Rows from block 5 of a small autoregressive pixel model, named by matrix and row number. Rows with one number belong to one neuron. Each number is 128 + 24 x the weight over its row's rms, rounded and kept within 0 to 255. All counts start at 0. Numbers have three digits each.
After each neuron's rows are labels from the 100 images, of 14976, where the neuron reaches its highest value: "responds to" is what is common among them. Only what is clearly more common there than usual is listed. The data: small renderings of single solids in any pose. In brackets: how many of the 100.
# fc1: MLP up (model.blocks.5.mlp.fc1.weight, 1536x256), inputs 172-255
# fc2: MLP down (model.blocks.5.mlp.fc2.weight, 256x1536, transposed), outputs 172-255

fc1.489:131109109159154157130142149158104114137194195153128118092078154107085166100080093140123155114134151141121149095120137163147089124142113118132101125120089107101132120121140183170129131158153114133194107129119090127096111122136136109150127168123130085142
fc2.489:116140153138171124089165104173124093118082109085162138122138158145121118142136159134126146166126169137141098127136149105108163162105123076107141113120139139155118115146120123127098097116167138153104145117097104122115121133107121159106111135120086165091
responds to: green (52)

fc1.292:115095156173123122194135114137153098112161140111155103148143138119159156131125102112114128151158117113132138075120105134143190160073096091173099121149161178123082113132127104083127112112115105068134104135108140077146122141140120105099098156201143105127
fc2.292:134161138148148167116122149097114133107125118123126102124102105151096072141136144132083139081116111148117100115143142138126115076128128107111156144160112132134099126134127161128136133115145123117142118116138120138116132116144143178140115132110096151152
responds to: yellow (34)

fc1.444:160073119085128134148105140120129155112120131134160117147115100111107099115131143100125127110114153104130118106140148178211123125077136133119119102126102161143113112145155160112170128112132083109124118088104130132132105117135128142125148126137097160153
fc2.444:102164098125127136111138113100101114130160128112140135130152137140145101163147100115134152108118097174136113123130140116114134119138095111100152112115143099119119176101138115118093097173123149113157141175169166132135118182154150129100121131100102096128
responds to: yellow (60); orange (30)

fc1.408:145102131171145125136127070151084141127155137156178110103106124132151109104125115177082147151151146191128121162126116145122111173142144138101122155097096145111121148078171103132126095134105147170090075180129106102097155118151135133125105138117132084089
fc2.408:145110129093132093192081100111101139143105143095102144098152125119156126146177132077154075157127136144086118139143146103139133150107158143129164115129116121164152124092132135103147121119142135094091112121153140090141145115134100140112135125128107153137
responds to: brown (27)

fc1.468:075133137111133145145136143133151147134110135094093180164088104130121109124138094142116138099119157125123117140154164202130123132127109121103116125096118156163160169171092117130151159118093100088132168122113118125148143125122115107078118097105137141125
fc2.468:163088155131107087122104111119119123129103136135133106117122110134197095127066171119139092121144107107145131127152105106103132127129131179134074118130115131099146141127154067152131119117157090130158122130129094170123136131148130136190099144144091109130
responds to: metallic (67); white (60); grey (28)

fc1.344:160122126108113125162179121151162173122152103115188123130131092099166168140101098111147113105137120106137099151110121149111117178148146106142131114082103150118110132150127100148121154090132158080127163144157137137123135128095119168145179096133157131161
fc2.344:136173126147116105080132127091073160106110150155129117128166149173125151148116128128121147136123136108145109134143108114147112088125142138116133118118120140139107126124118146131142111113114084153079101100121112172121144133142095140114149151090164168154
responds to: plain (91); white (34)

fc1.629:140118129142102114130051142082134110113137122154135117083127095126110110125132123083122177150149151139094118127134178166141112118115128126135132122121137106119125167123145126161131161180165113125094123135125121120136111105169093115130132134140165126150
fc2.629:139151088123155157144165161100089103156126134110162153162115139138114159160135139149126110114116121127133131168160096144134134153116151159123086114136140103077140100111132085125123143108140092121164142151103127128151174138068146136134102110102108143091
responds to: red (35)

fc1.339:159101099123097119111122092147117106104141093128113142117150106102114122171157146124160110154133135167132164139163153108142092169169094157109140131153134111144155133102117136110113170133159115082138139105154138138092116122122134130137159114104127139168
fc2.339:089146131177169161158143117100117141107172127119125123122105101119143075162089111128086141122099123140098111113119059166101147103126105082118140183159108131115166159143149119135137120133099123123145158137138114098137124134153098123086123136171131109122
responds to: red (57)

fc1.470:103176106132124142105101103158157148146088155142128089126140117118140148123120097135101112130107171128132096144150143149156101121124104150133146107136117175145128141142143144148157149117139182142105113100117133098165124121145102135169128121113097124090
fc2.470:144106149116150098155147134124114111121147122121113102153086097128102140120148138096132129135148120114166128107191097112109168148136152136088133157107127083145176138105124086127103128102128110156151124137084152161103101085097145118097104179105141144157
responds to: black (34); brown (33)

fc1.271:126134135104105108087155150132130140137167123142108110179135083114145106089099154134149085072112146137116082184160099141116097104131143141122120145114143114169157115130091095167107145146131087141128147135099143152128166134125106131116177126125114065152
fc2.271:136161113120111115105177169081106105129117138113147146124135111128083137123093112146135139155124112137164137121119110117122128133135121158160107164181117080105114141085113104097109151116167141110156166159105098156106132140069191164134117144110115167065
responds to: black (27)

fc1.602:178126139117100137163091125105133144150126129136117167158166179091141107091120113104163108121164162131139151119089109086082092137107137099148100135129134123157132101135091124161134108125189135125121127148103140140115112074107112120112101094125146151095
fc2.602:087120129122138132121124126179119130120114098095124078095088109164105153157120140135100163099093124165144129137184130129188149127138105176135151128127112130128113128105106126113110124117078133144116146139157115117171138138128155164121144121147137137148
responds to: blue (38)

fc1.495:191083122105144141128106130135169102157167159135132105123145169109135126124114124088098124110098150210113138141143138138164136102063145158129116147151120096102138159137110157139115140126172131112145123173141095161132110112100136143125100174075129117106
fc2.495:090148152152131114158153094102076179084092125137105104130111131138117117117158148151139148112116126121106137112122116111095106143142157130124158142110140125111144136137154153131130132140111097133137121054147122135137122101122118155133104075123148140131
responds to: green (28)

fc1.115:136077144114063097171141123132154150120136108143097124168103113132141106162152145141094115144173130117125107137170094142148179134092114103126094106107132138111103158123159181143136125059132124144131148117153105137127159116144157125086112128129091105159
fc2.115:137143119159133107138147128092143135113089152155119101101141139103150106154103088155115133130152084136102139109114110090158088123140096124115100130147150101135152147103126117128136141113174103148151143124182125139156133150137130126121132130121096097181
responds to: yellow (33)

fc1.438:128132154138142118152148122134151145112126112114157130150118162126134123129103159093155152144125082119116083169090132103122091161103116155157112146144143120122115148137138143131103153123130104179104148122123143183117142135101169098167127112119125085157
fc2.438:118071127134138154105087117176152108135143141147135151139159131112149104138133143122145158099130138131122143139135121132124122134076126112096112111089129116106122100170142152106128140097129128110130168108133136135127164126123121066108128118143147127140
responds to: pink (82); metallic (70)

fc1.715:125116149122119129113126158098121105131083089143147143064107134103127088134095153140170161135137108114073128156114107130151164155146161128130137124144117093120133145150077145139130155085136129148137127121076077139136122120113145138146143127128135129127
fc2.715:102135124116102114083150196138128113117122119120144128166102137138112128130127118125142134094146199124150139065147106150058163126117108139130128134108132097139136131101118089104191112173148148141118120128131126191123129105144152144120139122123113085150
responds to: pink (81)

fc1.232:140164125104107143143107151159108108128066167143106112172142134120102074109129138138092085129156121122114144134152119165127118147131086161105098128133124137115163135141134095132114157131120116124160128135159096098129153133137126146152112143156096124137
fc2.232:107082124163179101134112128104138165152137111072171161111126112145103185149145096125157106116142124147154069140116103106148093113114134149157151133097139090119111164102166138096156115084140167151132119125102118136150123079098133168130137137096109141117
responds to: brown (34)

fc1.97:131122164186148133168135137155135089127149144161143125118195113148144187149080149124100124108125120159158148170125126135155095128134158121129124135170147126143120093138132116123115140115146152125110126123116140132113077146124126085126146165145151091102
fc2.97:125104096128107117096168167072105161130124144128144146154109115128085141138116073114147163154173163147145142133093108068121126132150119139090144123138115112134136106120141120106195112113101144136152121153131121170117160120183190109144123132100127182159
responds to: metallic (65); blue (49); red (31)

fc1.87:127108149122117111123115067103139113123128137145111133093126130139088100123100155094178105144148082119152115115120108100152130132156125110161109142129143126127164146092128125099138118115117135130116159163132147134138160089128113125130134127183102113163
fc2.87:179095122175138114143116146116156142118122157157091129149160111123119095106166158115129121131120119116113121127107104104129135127141129136140097148080131108117124165147109079166179153133127119089166155089167138114120113100107139116127125159144116120127
responds to: pink (61)

fc1.418:150120115133075062126148112117126147135115095109128137119080138077157104122160132140140150160132137128081138114171128106146108124161124107152092134138140135120117125127161139124169152115137152221161112095176091144149144105145090155121143141144100148105
fc2.418:141113136123150193114117119158154082129138130162118133121135129144125156126107089109122143144100150134159125113109142139145157173109152132094128194112174109137111125087147110134131125135108094098118140113118153128064137133097167124120146156134136109135
responds to: purple (44)

fc1.159:135133101141154098130108146096147158147109142129133103143136100101161112139129146116103130140132109089119096128116112082181127152133108174123105124137092137146101103065184145120134145115194139106134115098154103128164192114154131146152099145088156104122
fc2.159:161143151112094142125100175124094111138173114116134145118126117131102101135135141155135115114114123135148183121099132141102120128149162123137174127098125154095158140159113134112152109111096143153136129157108106106071152108125109179152146096110144154126
responds to: glossy (69); sphere (33)

fc1.492:105147143105131174173081123124099124120119168121144147151173112126127122166165157142149097195123124139139105140158112148113096159108094130158131180094120138129167100093132133175106144120124128135137108096154130156136161122109158140113127110093124123131
fc2.492:122119128142138118127137117132158134130168084131116111131101134110085132103108112148139149063163088125111143137098113098135159133158155122110119102087134120163101127161130124125118112125114124139156157128131100106087116098129107092126108132140129150122
responds to: jack (26)

fc1.720:148158097097123096107153101136146163120133131092161107148101073101134126153111155098076134142082114163129132122123104097094150147127153153126156172107139100143114122117112105097112157158098138080116127136151110108134213151145167159144150119120145161131
fc2.720:165115107120171140108125144136069102112137168121127116163093151110122096133131128127106128142168086135117127096152111132171116114147097144142117156106148109152161132108127133137166107098131077112063111132152086113122100105157091142143150140094133136131
responds to: plain (92); red (44)

fc1.632:164125149122182143089103143096116120165128182124096118120138144107149159144108117147114107160125150154149131147069141142107109108134114124110121124123129154164123154146114115109142156167149142109116111106121126106150179160117139146132086114045104122117
fc2.632:128105156142119132174125114122155152134121132119127138099137098168114130114142170114155109113125106080159146123145107129108130119172146097146123115145132138106126102146119095107125119147130112098108114173148148143143145104121087090114124110159087121138
responds to: red (85)

fc1.490:123120138113096150096118162124117113095105119129155134106153122092172121113149160130117152146187095079145140101105161132101111174144153100122163114130129119129165115121145119087168113098097116118088162146122116176135141149166121130157159103116135098104
fc2.490:146132101112170148118119113111117097146176151164141118181107132179106158136123166148125116139101141163107101128119131140114153107112131169125087134128154117110075116106102117175121148155137134110151113104128160089123141128098146143111119175103108130102
responds to: metallic (71); orange (29)

fc1.472:145143146145087163131148158080166123116128118091113166121165155119117120107149122199091145102114170145122108107158146144143113180144115120101101105089161112146119125134083140152119128144127110107095153097154150136106131135154099175128132109149178134121
fc2.472:095109106147113161161116115151182117138106166109092147115112123102169025116131152144136134160110125134090127149099126156092128095127125166140167161144099146133139193112117143123125105108123091136097109115130159091124148145150097126141134126137104119146
responds to: glossy (61); light from: behind the camera (56); yellow (50)

fc1.566:118150120161122154138098119089109150096139098114152172101116095163081162108117141124135121149132120112136110130139186115138113131150154152153128143122108137149142133146143133135161131167147148102117157136151118108107102115121108131072113134070128103110
fc2.566:094106139124079146131175125105134092134111130134116085125088145103154115131146138110157161108132106154139157139113136167121138149104172130162095119104140142078153097087119111091129165105149119122135100133142169119129122106172130122147090112096081161116
responds to: white (27); red (27)

fc1.547:137168127119092145115125101157102119095164131112165122159132149074140121121079142119122120144160107151108117121123140095142187125141096166187118132106188134152161157119118141092168108101136128150127148147097131118111109142074154135126150139106066114111
fc2.547:097072093132158113132119146103148169150086129153094165099133143100152136122162112156133116091138160141154142154118111157133089102078131135124131124139119145137102106117177133147127107146131115121159122090130111137182119135130137120145140113135170174146
responds to: metallic (87); yellow (30)

fc1.349:098124135119136117100116125139099109079176150146098140144131134083164132126139174085110148110129125138131128188118103128141127145137115171161103144148167169139109176126117134100082136139163127107106145132159144129155134151130121116159073089120118138103
fc2.349:181118155096142149069145126127148185152133110127133114121122110094126160124105127149132096089138131058153162108157114123111151116125148129120114157088102105147123115124108120174136103126157143093153089107142159100150104142106125119145116161100125120122
responds to: teal (77)

fc1.427:137110114160114157103135121147122145140068063095158127139127108160155129139110127125096103085096128111121134125121133098148121136124123142130139116082143137135148117127118150077135154190141120161158147092138119115179177128146142129122139096168129116103
fc2.427:122122153110152094130111115100148136138184173110090148127115138116070147107136123139175135164180122132129118119185144132100106114108128119105127149162145116112141119116133111135084118125121142109155111179069135116124115145105123124133137117111122120106
responds to: yellow (33)

fc1.145:111111162058120177150135113152110143100139135125101114076107147117147161176161172114096127118134171130160098111127119138122145149167097104144131110115126143138156154175118095097151107138137092071125088118134138101123115127136074115148142141098127084085
fc2.145:103096147124134144105127111123151096128125124165128141144108081156096093139141167135117128105126133099136149140131099081145132173103120090132164132114125165114113126166085131160127125120096106138099134121148140166088131118120168079127128136147122126139
responds to: blue (41)

fc1.643:109103150165133141113166145122141136117103153113128149153118115080130142121146152164130086143104158128127160086095136129097149101157118149129126086112163090124118138130142129096149144079155152114128166122158179149118130135138123170134126105117124145132
fc2.643:122164080143156143135129120104109138157159103132104125102117086144121136123144128125133140115158128143147103160139160136133114145128134067104148145131096101090123122136099135137124089113096138168172102128157098126115160125121104095113130154151146085118
responds to: brown (35); jack (31)

fc1.710:108133128119091138118131118090120135156133128153101156154063113134086124097149091171129097116110150155143083131109165145106114116145110090090120109127118124139081169142123158108150146107128149134131107186168123142104111145107157130163097059077140113155
fc2.710:117113110115117126169106152086129083110114124161151109132178130156180117117116134134153151145093137135141140144142100150123114105123116123150101124163139124124150071102111112109133112157126141114128105128115114146147138129140119141091109171133154151073
responds to: brown (32)

fc1.227:110111110135125136138159127087106143139131146164169120095156100134112154121131060134125161068129178125146147131135118160137111111104126126161154120133112132133124146182107156153122185142101104145134140124122134134113090131132126163128117126140144089133
fc2.227:163137107127155167137138126126144128176126144136089146087096146111107134104138149150132108122123090121121128134118147149139129152176119092119139121120103122125173104110106111109137087132100127123107131139127142108159106129139157128162104196081144167103
responds to: black (40)

fc1.382:159148120121094127109105110134140120126078085104113139126154090136138128137131095097168158104138114175103104087115147118127137119130131127094152107136101205139136092151154127127103120078149117111180112140120152122101086140128139106169113149144120116128
fc2.382:098087114120174181147072107128156127131111147148138138127086090108123117124160138160158143110158089112120162105107086110145062112058151139129152122142111135114123127119148101135118097099139112116105128115114122097145095139149097116159106117140112111122
responds to: jack (37); black (26)

fc1.614:119103128116130131136104161131127105144144103150137160156088138134117097129092129145118148163166179093117118171122115141122160121113121129160168149119162091140142139105153088152136116119124112154079161110144114128166107157117122134103112118116131191160
fc2.614:067118111106141111103153120173121165116116090112116151138172192132139135118108172151113121151090098144138182122162105117118159098135174121112164150127139110108138123101125111111098114151166128106095148140120162121143149085120146123130175095070119081129
responds to: yellow (52)

fc1.403:147110134126146122131128121078119121135113110115121127135100112156128099143089083120116148109141115115113142118099167163156118097138110113144149127123105127144121111133146149121121115103133140121128080184138089127167095146137159125147166106149108155105
fc2.403:112137092101137150111116090161163134121144136129156104078150169120130121140134140137149129138141146157117121126138104135128164139143131143163125141146189150108100127108146165118118143145108114132114153092147121139113173137148089125134135134126112089093
responds to: white (27)

fc1.101:105123157111103155144113132135129120146146146127123117148141115124144096138111120160132130172170113115155133146098115116138112102104105134110143146122137157134116123109141132111164136121116123118150141083135135145148159125148156135127090107132074101139
fc2.101:132104114127150119104139132095102144109137134145106143113099141106154201126159136110147145088134127143116118139136142124101105152104161118151121109107139110130109083148155154128134131141125129136147122137077100137145094122125087095091146152138136172114
responds to: red (43)

fc1.188:114105121108142105081121134156144150144104120172145102168168108111124143086110137114134130179142112108138142116164106089166104131102077142117101132076131167135132144143137113141132092143133137139145100120131102126099168072160106098159172097147153154100
fc2.188:128100129155111140119177116141101157113139102105103152132134131151143114132140138159186116186158171143110162093121121090113144144156152099149152138148169093115114164097124099146108179106128142130117143108123139133112120142088113141154133160118137133099
responds to: yellow (30)

fc1.411:118158122096122120175164188148139112096103131083117180127156117139160099123093135129102108133166147116145099126125090130098165070126095086145147121098154103129176150132091079126128146154130120138112105173135149143129122099129117151138163139156092095136
fc2.411:105083102155084128160131132128106152176130142136100164131122143118117086117148148124131140126118128172110112129116141119184110079119138125111161104100099103112108094139176126138133087132123127122150104128155097112115116158119133171132166101160116125117
responds to: pink (30); white (26)

fc1.244:163103134141076108129114141159113160150119122106176167098115135134158097102126117153173113150145155116112106102123116135146103142145110131094113120144153140149097092138145108103106127098102073126147137122126130119146131147134111134086131123094093141128
fc2.244:123156107068141129135191101114127112128116123177147135146126151140110155160101140147121076147121096090149110139135095161106116130090132134150156105126131142108108137114112130163123148143171168147131091148156100137123137144069119114206087165116127095136
responds to: pink (25)

fc1.375:165188178147149126153128124144115129076114121133159177102132073096147113133153089098120123107111151059128141167106110147113168093138154169126137113132097165144083119131139136140176095116127151134114116172089144112139120159159147097170136137108122132125
fc2.375:120104126135094168097127135119117144138138094097104140152080133102083099138097171141155139132110127128118134115127138144122114102135084124098097156119131118108192147129127127120132133116152132138134112157149060139137115102143167174129167148103144117152
responds to: plain (98); glossy (65); sphere (34)

fc1.517:149106168073112132123130143163126143099166121112139177098100113147107102145146104128091132141118133100086172132138108121160169118163177137122148107137156073139164130100135109175125156135169132127115084115110127111127136137095085160119120091141103144137
fc2.517:126168092073136148114162115116137110145116083122116108138153112176167139165091137133174123136114127139129131147149121088132130161100090114141086175116163150137134132127144125088145138108066142081167144087140136169145116094131172116145152102127153088136
responds to: green (28)

fc1.358:104119139146141094115099143131121121158138126110155107111109131108140124137140161143121135147145167123130104154126157130112130099100141086105157160137117110145148079143104151166084123154183113152074101133090088114095142123140098165148136099115149127112
fc2.358:177098141081156160147150089130117140115137111096164099133141120112110129105127108137105123104158109134115126108129130130127118130124142138167095099109169144100150154117132127120161146112116136078174151141154151120181141149130152106093123124172123160138
responds to: purple (44); blue (25)

fc1.560:134100123117123144167091109088164106098097138136137129106128097145118147136061114178140148149126120117149126106155110127136103135114146149146139103142074098118141133134127154127142154151130105123147104139066125107148126116113111131121110140104121140123
fc2.560:113160133165143087073108113161105102163180114129117143129151121146148109088131164120113134114124131152073091134160107111144150146091105153129159151131110122126137089110126117114127109157160154133139109136130131139148133119096106140148129128160111105171
responds to: green (34)

fc1.446:150101139140161115158090112141152135154123189123090169142141128192155157134152110109132121114112141198109133141147092106143117152133109134136132091160124165125143129115082141135083110116142123124133161133168132128165129125125089085113144124141128113098
fc2.446:106122127134135109089168157096135129129150099109160102160120128102136132114128189156137122090141109122158121130132158107125115101134175107087105144135116113111148151112165067118163168124128124145105127095090133122113097139139154124125111133119090132159
responds to: teal (26)

fc1.646:129135129144134106116150164087155154104148096133130135108147174121129100130167104095127111190107154123208111097084098130138079115140161137133128148116164133120126087119163128166102094089142115116138152172131134149117146143138080125143183121088171130147
fc2.646:115160126072117127132129111148140092182104140142151092175137126141150170144117160128158132147125101150113142154142135127119142153133104152105067149116104112102117148158064167124152164180112139152124135104082131137132105135133134142120076132119084117107
responds to: metallic (60); red (33)

fc1.238:135126123155060100087150121121132121104120099132118111120062101123118122152114136143092182101153137145129133119155169130125138114129137173141151110138122105176130133105115158165132112144186100138145154142129116142137124051137117101157097170134119078092
fc2.238:114106107105163163104119136136114107150168145164126152132173132148128138082134118070114112165114146079136134143139125172169088139092119139131121129137107126105114094114136113099119139133096131126168138130139147145085113141135137143105108119131122156143
responds to: yellow (27)

fc1.407:188137120084119130097142147103206164146116114106190131156124130101154145118102097080117088103133153152105087124064148118173105168115111124098110154108125136114118178169114154153141152079121188147124113161078101110125140124157119119130119143115141101152
fc2.407:157150126146140123158142133127098172107120128131116135105146114103089085156106119136142101107132141066162132123148092144135158095119129108168102180123075123158108105137122161126110144159094123079085122123106129121174162144140144123097152108118128109117
responds to: plain (91); white (39); pink (32)

fc1.92:115085086148165113129142151146184131127136145150108132129083102144144092109101140098124081102138117119175091131147144141090169132140115153127127191150109128126123113108144110129096110113129109105117090132127158101118130143120137086152093120093156162199
fc2.92:135161152121071171131142109123112118114101132126175118091166125136129198125129109136136151124141129138117143153120120142169110131138158102163136097116120110091141101140116175108160135150134193140120144106092081151123140109144115147094136141118122090073
responds to: jack (38); star block (28); yellow (25)

fc1.551:123161150160099113110153181120128105135131113178119150132110143125092126173137151117128115141128142133159110112097107142133152173147120125109081126097137135113175128149151178143133093132150158097108102144101106130111113080131100120125158116099144110119
fc2.551:145080068156131135153093122154133133122131108125144196128111116149158155120102071161184100097090132118101121133112124095131126134115145109145140117153088124125069119100130135087115136120147107147151130125162116151123109192120162136145093149134121127142
responds to: metallic (75); white (25)

fc1.240:139141169183125156138144123146112132075141160123131116120111177135160125110121155112076100183126148119138110102122086137094151123144150105157135122146121104159115085084116129142141136071123138185132132113138108080146112130145131136145130133168106122158
fc2.240:133134097062146134070104137108154097137095113154140157092143063151104169155129128162147100102117093121138072139131147078144143159116088129101114113145153096135127147135139116139109119136177150137097152150108136144147132127120219122170135167107115127148
responds to: red (65); green (30)

fc1.541:110170130111126114111130154107114163136095161166153091099113096160122110082111198133096161083123103111130118161112140109157100112142139154132134149112124095134134142133144103126143127148151105164109128127092150159150141155151149135193123118120088116149
fc2.541:190079094130130154120163161138120090093151110100085116138116155122137131117123106099122095169155155102126121078161111153115166138086082156148166165107115149156100138144113115100138128155131154108108130117128118094113131097107107170077138137135133113133
responds to: pink (30)

fc1.364:145147127109126131147113155120143128160096114163103140127172141136138134115110168099106076168107106136116104135115090111166153145118087156152121182109081106129106125116106110133139141196104163113090112143127098132133124167135091184141127122120162124133
fc2.364:102089105114116155098150100152129165113116104115103113171142103108122117105129102164135132132151117166114130093189156114123131068157140109142126091135154105093114154155175138153113135121129107116160120114121138147065155085095109140132115148129135138147
responds to: plain (94)

fc1.638:098091122131117148109102145105128124109125102170119153162105085119110111165102145132106146133156130115070153163097127111078148131114191167165089148145171121110135079144122130119114166152129123139124125093119134122158136117198119137132139129136129142091
fc2.638:140145119116126155137140124124120131164123114085121097126137169129130109104147141146147099131115131128136088182156134137140089121110095132115145113154097161139090152112091085107132134115126091118150171129133148137091136125097125179138123168107095111117
responds to: blue (54)

fc1.620:085113107129130159123117150099152140146159127174143110117139125116129091166170096119111155102125085105143100089137106115150103171103182092159119122099143130127151095090101134129128121151170136107144114135133152143118140110134158100124144166126111088143
fc2.620:139135112142120136108128133165159086152166168121112116182157116135141146125125123092141132139093172114117134138131134171124133145119099161159115135126123165104109127182133098136138132120126123137126139132093122097120141136161104136135107136150146136108
responds to: brown (28); orange (26)

fc1.298:124122162150150146086138138126085083143137113115126157128131137132126122091159114134141100100116093099117140114110128196107110119126146138153121141146155135128158129125160133101132137167134144123110144095179130128152164109108140127149072121208119145152
fc2.298:137154131113105155108148106168098146116118107158104142135152141145117103116123160070139164152155140165142137087149105150124140104127122105150156109096102108091142113103122119173123127086110157159149173118112094143112068138102133137109165108094118136110
responds to: metallic (62); yellow (41)

fc1.343:158099106155116086121168147120148126120093099108130137106138151149091088115116120096156107057126163108114096119180148124142159116102129123123124135090143134109134146136136116171110136127125113153111110105151138105086129138160133120109109145101171113152
fc2.343:166154179161138154137082132110074154121139083114081105083162110109203118118147134131105122136141080157077117097118146168098113092121158146146191162145147146122131104118127096146136141106115122124126111152110136117159073132139146118141142133138152134142
responds to: black (31)

fc1.79:125190140161152145140109146134158098130144159100103106143127118157104087125138138143089114176115138173131123095191139131072117123114088082107151128106074105179118097102115084130103149104115109136105093147126131147139184133089115141170097098134167137137
fc2.79:114093125118101141128101103101116122124103133153170159079140136112156153087128135095154132172163098127088127126104142097153128141122140151129093117124162162092139135125107151100131111206114146175161135108129094154112073149133159123091140147168125086102
responds to: white (28)

fc1.285:157155198148117054093110102118148107124113132131119090124164132159103131101152152131085140150136160149123162135115133108134144122091145102112120156146144138104161134118119101140159129105098098094117112164118182176094088131117111127078155175104110099116
fc2.285:174132094151134127153145126145132167123170140096141150121125161105160145144128113145102152136111133130140090130170124150131142171163156132133113114119151145138133109159122115153101162128126165139089124130133119076146113125131155096145107104080099125133
responds to: red (31)

fc1.192:151155183131169128157102133128134124112157130156162155158134147151111139137123116088118159122101166158144152115100109152109130169101102157089094141123171158147064133164159132097163120079121113166127136124122117123077097124141110144130124124120093131135
fc2.192:089089142128121102113072111153123136149119157114087109132117141119125149108128130133145147120139117121145160125149173131129176143118135076131123117127094095127186118135086130136096128125151173098119106142136124090130129129136130164181128109094175059139
responds to: brown (26)

fc1.593:170134129102158136114121163158103130152082154131146152148126095128138128128145101111110130122087143091142145129132127163112126101126110172178141136095100088138127085102086114076132130122109100092102134108161142119165140124118162123108113117146110102141
fc2.593:101114132147108149128104100151134150139099091129112153146164157076119096154138149157115133143106141121098147160122105106143145091092127124115146139154100150120140169104127129142105102083131053108124134138169138089125157111125140135133110105104131100158
responds to: plain (100); sphere (31); egg (27)

fc1.705:159129148121084117130113111102145172117085090132133148126118103143173151167114128167123182162158139140155149127136114090106102155106149135132102117126159136148169095132145096116134118098154138144075088144165162129141129112121117112154127166113108132124
fc2.705:087147134162134123101120121153104101115119123149105099159122125127123089128129112109142121139107130120143104112120136141126138146140153115123195113122125136130086131119127143124080148144144150126128126102137103155092098118088137147117142153129116104132
responds to: green (33); teal (26)

fc1.709:140121112096132167105106119138110114105135167088117135097081153103074145107111130197095141125115146145122116135093123136120102166113103122086110168107126106122134124102119111176126129090137115103138099111095119102103115093131113110124176125160143091158
fc2.709:119119114112146173130127126138150117137141138137108084121154152118126116143138121102117126147116139181130121160125104112118124120140116131145128149117142145084175111124134125137111119096137058078124154097101122126133143154147125128120136113142121065137
responds to: jack (29); orange (26)

fc1.152:130084136101103136130141124126138142153089143155119149105135130116087138112097093161137132106178140156079100096152108135152134136118133102071119119136151105107125135178123129118149146104095121150157083168153114100141162117124105103144136116093171135132
fc2.152:131106161172138119142087109126121081111166102091129089127149093126146110131090128146136131115087126125114144162094178144160142157124146145163118139124099144114155111127063107175156138138114152128091116124141110077121074093139117162131115123142113122127
responds to: black (25)